config.yaml
model: "image classifier"
train_examples: 195000
horizontal_flip: false
residual_init: "none"
nesterov: false
batch_size: 128
adamw_weight_decay_other_params: 0.01
Rows from block 5 of a small image classifier, named by matrix and row number. Rows with one number belong to one channel. Each number is 128 + 24 x the weight over its row's rms, rounded and kept within 0 to 255. All counts start at 0. Numbers have three digits each. After the name is the row's rms in percent of the matrix's.
After each channel's rows are labels from the 100 images, of 14976, where the channel reaches its highest value: "strongest on" is what is common among them. Only what is clearly more common there than usual is listed. The data: rendered solids tumbling over patterned floors.
# convs0: first 3x3 conv (model.blocks.5.convs.0.weight, 144x144x3x3, each kernel summed), inputs 72-143
# convs1: second 3x3 conv (model.blocks.5.convs.1.weight, 144x144x3x3, transposed, each kernel summed), outputs 72-143

convs0.83 101:150162113114125124132108118148132108142168086113185151151142109102116109090145097113125082105120129092187143109132137159128185120126132108100137164108123078074129127138115139105139113128134128115124149087120082102126
convs1.83 105:141131171120149086130145139123116119142198075115139141098144142133107135201103129097111095148154124111119112109110164105115145134118138140123107159139140152104149115123126121100155129141111150130138159141127114153138
strongest on: light from behind the camera

convs0.61 091:137180109125176119122135127067136160176113145163148134083114117174160149111147134102177139111143142130116156131115163123105113136151112121147076117114216106138144138137147143147149158172088084168100121129082138111076
convs1.61 097:157099170136115132106137112134133158097072093099110139119143141129148105093151086132123125151128140156119110146111104130137122137158134108126133134115106153136132109123156125145104148118130142143107142119162189100115
strongest on: light from the left; sphere

convs0.56 086:080150123146154125105073131124117140130094118150160130119104101102092103122078131129141049114133133145108121112146136105174118146091162151150155135143121141075109097132138150149129124133135109124146123091159085110131
convs1.56 087:139090120116137162119163142108133160059102168117128146136096113166172143139150154110151138168107120132154137128099114131100103166080105095094112121124136115173141150114087127129162155101105131137117133126173122130132
strongest on: light from behind the scene

convs0.135 077:092092135172113136118142118126108130114157125125101124082108100112168122131129133128133138162116092124139131114120099164076129134131113169131135139146159122150125119146082091125137153154128119052108080059148113115112
convs1.135 109:104115152156119085118161126135144107115070166163124114153109124026104099156085145119121153128131127135120076046121107139107111142137117147103164138131109100115113126128140116149144189135126125146140142118125110176138
strongest on: light from the right

convs0.128 105:114119099114097099113138147079161067114173124155112123140140098173134156107136126134122103143124139130132097134143164139153143106108096074125134118124136128148137140092129170129088130078105128139144117125133116147135
convs1.128 080:085142112107125109149116070111114143140140114128094112128100096127121157099104106086091115075063124127147127089135124136136140152115137118128146098129162120120144143113139103129111126144172098118113118150143124118091
strongest on: brown object; its colour: brown

convs0.46 115:116145110102199125116137093116125151132124101150129113140133137120119115134108136112112141128096148083132125151106103102116127118115135111149123138160142140047115148124130080128154173138121132149130123114160128150153
convs1.46 109:090143104133158119077136124191146131151103111127139117118105114112129123123116055159114138163097142122085146124090164119131098131124127121120132179123114117116130135164140116150155174126119130146133144113139144133156
strongest on: light from the left; sphere

convs0.49 093:134148113157113097134124104183119185132147153145126146130152142094127162139112164130098104126109157117126122095126096142160107110128141135130113119150114113103112098140123148104111114103118121134082143103096098184111
convs1.49 092:129149166118117121113103135095149128151086146114142100149129120140143107165130120135087152121122070080143164159121117149085114132138120155166131132116110111149118106107115145114101064103095160114149130121117100084158
strongest on: light from the left

convs0.133 110:110125118109131146124181144123113121107104134098144101098119165124123168107132165127094113126148066098130102125110165106111089134081128116141133108125121116134097088142102099133126105126146116120152122134104163126159
convs1.133 097:144130149159113134128137131126132133126063129119106130144139123160089103125112124097126161082105144143124120134132121147128148102116109125135116149105142167127143125123118128112090130130145113126091133131146181143086
strongest on: light from behind the scene

convs0.53 107:113132115104124116169159099123128127111153125158111140145122093095115091128127103108110110161083166080136146126109122168119124123085087136163087133133108138149085114104140133137132119210104106133167102139100160104131
convs1.53 095:118110121126130089115110159111146141095134089132117147126147195131143140135123142156169132150124114179130110151130119145125110148158151128097115128110125104132106130096079157137113130131112149144121141103131135099104
strongest on: light from behind the scene

convs0.57 084:134138135126115072113155097105106151130124123140107145110153072127129131116138111133112172142111101087105145099097123117094137103142108079068131117168144146175108154132119103156117143135130102117105111070106100156102
convs1.57 107:116132193105122116135159158114144125140103132170153150181112128064092142184125142108139134125133143117138119070146130115113133143138153135123146124120129137066139160115183131155101151127179114139116152090110116115148
strongest on: light from the right

convs0.119 073:124133119142166111103103132135110098119099147150127141119112133135094118110126122112087137129141127083148104110154164129080124092139114070165145117128157148144112106146111099088149095131116138093129115128114130140096
convs1.119 109:115110122144146139090144111119111156134092135148114111177109123115180105118137111101109089124116168169113127190133109109145131105118131127133117120138086125143091071094165134158145138140123117138096118102170153102112
strongest on: light from the left

convs0.96 083:120117149092133137111149112163080119172113114121129113136144141117068171095098131139112168164156118107110117130140153134120095129100057074137111090108108125149123111159151125105135093074147155129121162140106140138141
convs1.96 077:126134111115139111105142111148146123068111132116094095115119123159114107175102125143110125153115160111139147100132088130128091137126134110128105130113121094135096084095127130178118144100111128126140163151094106086129
strongest on: light from behind the scene

convs0.138 094:126129095131087115117092099140098114093141145119091100118126127131133144155121135121108090133164091130143147095118137144113151146112089099102111131145122049128100154072072084143120107119127141155095161118141074145127
convs1.138 101:132126183124130119109112112145144080104138123146162127187183107125099144146124104092112166069139154104112141112131116133139168122104111124143119113134100174098120134168161118096114102114125151093109159164105181112124
strongest on: light from the right

convs0.5 115:208085159102100113099103136127085181149117103142182122115128133091092151105098106102092129128080146152139138122123161136103146141123121130112099140135113139104138136170130110121165130099143104124112118163161126118104
convs1.5 104:104123138093132108106122130088133114128177109111108090074088103152150124166181156112116098126098094122124110116096115091126104154119118115122147118124114095142106104133122105088126161128091095154162176119109062117142
strongest on: light from behind the camera

convs0.33 104:102135116123077119161097155109091109120132101127156112108121156150081144158110125145122101127128164109131114124144157126143166156133142132149147096148132102124130110112115128130126120099150101097115126155085117131139
convs1.33 094:130149160107141124112128115128106085139151109110130143164146125088099133144155144121117148111156053139139121109107148154119111136121149167158156129122108112136140162137157156105083120112165143118107145091112135118114
strongest on: light from the right

convs0.94 107:154091108162104102138118108127142081149081124093116100108163161134116117155127122107089141131124128116145102143118165127141180135109148132114127138185129127115133095098094131099093138110115132115127123154094118138112
convs1.94 088:146130173142143156130145120120101095144143087091104123150107122066116143157130146145123143114143068130151119110138138117111133149145122184154119170089115127131101155117125151090074115123155172128163159112097113092141
strongest on: light from the right

convs0.58 100:132149103140105092129091123140139121099125101148179125118123150116094110106115120113079122141109108124116124113160138143135076122102125139119129132183138145102141172136111142177119101139126125125146124103106085134143
convs1.58 090:115114099115147135151121102130130140176152107139122117102133145175118142128139131105099097161123125139185114180127123149141145148128134099132116108103126100111117129112108099174156149108139129095139126100133182108114
strongest on: light from behind the camera

convs0.71 102:172145143125152131172141134130105145127116138107145130140094131135102126097178152140126113123120150119189103108145110162107136140101169092156160117107118161115126148089138161093115177099113137171174144090169158135132
convs1.71 090:129116106102137112123136146136102141136162142112092148103142138133103103142124135126141188122108075135135120191136074109109138158136112124135171127112112077100125124107109118150129099129096111119092143205114192108134
strongest on: light from behind the scene

convs0.52 105:127162084133112137135131093138134099075165149113134143108147123113066133133124103126127119133132144145126094111127099133133150115121154139145128111112112085112082164117085107142114115134122156152135135100141143147142
convs1.52 090:109111174112099143124145139110133100108077143158088080172145099158089132163121124081136132120148161099125141145137110117126088121091149183073130093131131103101065120131099148194141099165090131133107114127130118112109
strongest on: light from the right

convs0.126 094:148120108137127113113161098167152087097106134161138118171105136153069141125104157136153149132132161112105128150114100118115118136123126125135140114157131129141118082061125132133123136138147126162101134139088100154206
convs1.126 101:115152077154117126115145137150137141109194135107178105126097143140134150119110172144121138143111117087158129145138136142114106154151123080122131142147135120104053101131135094123108149147154151108115129135109084112106
strongest on: light from behind the scene

convs0.8 107:126121127168107126118101141145139158059153084133124110132138055126086156155102118093129094135117167100110135122117154136125135152123135196132110149138135090134087116102100102153140134164146171146161104121108199095120
convs1.8 132:148129107139148096144132094123116111091141152120116117102047155145124149193095145126103125134120123132126155137115102138131066170137125103089082134132148119116124166099089128144108138098149100146070113139119131150107
strongest on: light from behind the scene

convs0.123 073:113118146161124141159093130100115091135113147141099157133174149126151139135124120141092123147148135110120079120119150129123133126080190095142083110151080129153103086111092158132151146122129139132099135132107113137120
convs1.123 104:092132125108122122103188138133131134138071116161154111121161109169141119167157125148160137095174146133111143147132102134155160124153096122113142143130127147130168138115130125091103142137141155122152146110128123111132
strongest on: light from the left

convs0.29 082:163128125113127143149121131091092177115139096111102107078109132141124118129142157102078113118116166108099116123080095123101130119101102125137162143102107131146101095103128094128110115146144122137111153152154098124135
convs1.29 092:127122117109082137165141126120157105145194094144174137080129110146101133174121164141144142141122142115133157122129130134087149109112130138131102151114132132101170163113131125125136098134126127092153126112121122125180
strongest on: light from behind the scene

convs0.10 087:124083122101153146130088117118088129115132106145158149108142167131126152115135098106106144092144138121101128091088113132119122132076086137132099173165169134125116126154113186138117122113089108139141127128119119126138
convs1.10 112:160117107160100120123145050098132116133104121107143144202131098153124102144154104133134130091113114128090114074118133082109112129132132125172132110120101140124138138077072149064117112117116052107111101114121134143135
strongest on: count: four

convs0.137 102:135147097107131107151122131123118093075127083128110109133132168097111113142097152101126103154134135160130116157118162112124119149145120184156125182158104124093090104137121101144083096120132136063132118170114104141174
convs1.137 111:112138058151105113140130130094097131090088150126111094112112129174100143158094143133117108102118096146142121164127082111118095151117108071119133148139117129132137156140121134130122134092099104170122132123132136150123
strongest on: light from behind the scene; sphere

convs0.76 089:154176129135129131162177100097159123150071107116131119105142120109139091128152132118124114126104143108100158135114145116133156115135121134105127119159134150130162148097135085096157170113159102158096130162119140120120
convs1.76 098:129111163136135137073152140156169111133109114113149140161106113127120100142157149105121137060106142090123129108103113116109139111137091150130159115110073129148116141145067165114124121142118137165118133092144151121139
strongest on: light from the left

convs0.131 111:116152098119111128108111149149128132090146088124195151118128115058087120127145130137092070153088161097124143105160114126155130112099117107139107162137126149126114081140128173124100153119119119102147111143126090113147
convs1.131 090:147106108127148128168178123116091080117172139175146120089102115157138159118127160128140100136138122116138127107151130103104160115137117129153147115177132131105150143145159125095154090119156142139165164115132104126098
strongest on: light from behind the camera

convs0.13 101:138172121112122105153126062163167125112112130095095114121141088141147089092101117166095143142113128159136164143144140151089141163104156139127132124105155154090164127124127159117124130146151102101118086123118138125110
convs1.13 108:117162144132147136144090212175121119159160137071110151145142107133156069134098105142147139139155119118132120105114110106153127120130123175131104135113084111152119140096135149134080164107117175166156087138164151087119
strongest on: light from behind the scene

convs0.12 102:092104117138123165114180104125172134110106133090128143120130130130117163117104141098096108116163103130115162183106115163133131122139139123149122117092145163104111076122108148146117132123156152187130127118128112127155
convs1.12 088:112151140119231088088137111123135096106120116151133125132098136178135108158107102140115112163174120130122095125103182134143122135170130112137116140142112128076099102146146124157157120109136135144129118084136124122150
strongest on: light from behind the scene

convs0.125 125:126151145136159138134136159128133100154172151153076105106121123111123132127122121176126148136121112146129164128119091143114141123147153128096111111141132190116116094121131119081129134114139106127109127160079109097146
convs1.125 125:128160078126116098120067151138116108091148125152129112088130086140091137101126128137100090099138126161128105091107115114154138113099073095149131123149124129146093130137138126092075128130135158151125124135104094159127
strongest on: light from behind the camera

convs0.24 113:097098105127163116122146038143113114149130161140100150120164112123120140132161130122115119132130122140139153109131103167099106098080101123115147129085131163097106146129099122114155104104124139104169127092133118145099
convs1.24 099:129100108098119118133158154152162131130136114162128117113155127131078198147168088122155156120093140153069117145143161179109129095119155120103120129145151132144148114103139124131139108135142156111188165168107094149121
strongest on: light from the left

convs0.130 085:113152078143099136126102164100142112100112124140149150095101083140128121128121093126157126117132149165124136139123153123120151128179128133117142134150167148155121144114128186104137132144100142122132115070134105142131
convs1.130 096:121125112139135138106120121074139087129124097142119095129105133105126104177151129118105108123149099088142129115123093112138116089094127141153083082130141109147176128107093120125167107104112116106164102177125096111123
strongest on: light from the left

convs0.108 111:176148134111142159138069129112124137141104152094152108093137158151070117100111112129086138114126141115124131132108182142151115121138137127100140130113108118132142149139119161120114129133165103136128113123153098158127
convs1.108 109:092129134155111134130104137137122112152132128109108141095113125068161103120156081129075103117117106096081143133139092112118131151116105114121131129146118107131120101101164134105116130128099070141082132119120156120114
strongest on: capsule

convs0.18 069:103139103133109085155129145095139130132096106108121127121088117133118094160128162104134097154123137065095128125154095139138132149097135149137140143161159095104107122138098101153153126123139117152109149111118094142142
convs1.18 084:143133084101122121128131157123128151133132116119150106068111121180147117137141134153134107127111085166133150146125074109152123110122090130161132114134146126116118089149099099109088129116106100089080102096100122141111
strongest on: light from behind the scene

convs0.21 094:176127099111145114101122125091104128114135102150107119146139153119087120154112124128110138087117096152105145128105138125149071117130148172113107103121158144111133109128167115102108121157113158144143126147083063100122
convs1.21 101:120124119114122108142052111188097117119130072148111123118169109146121115105140163138174153168115159149145121113097127095103148104122125117122104115114115130135101134120140116127123160142107128132083169102115150101150
strongest on: light from behind the camera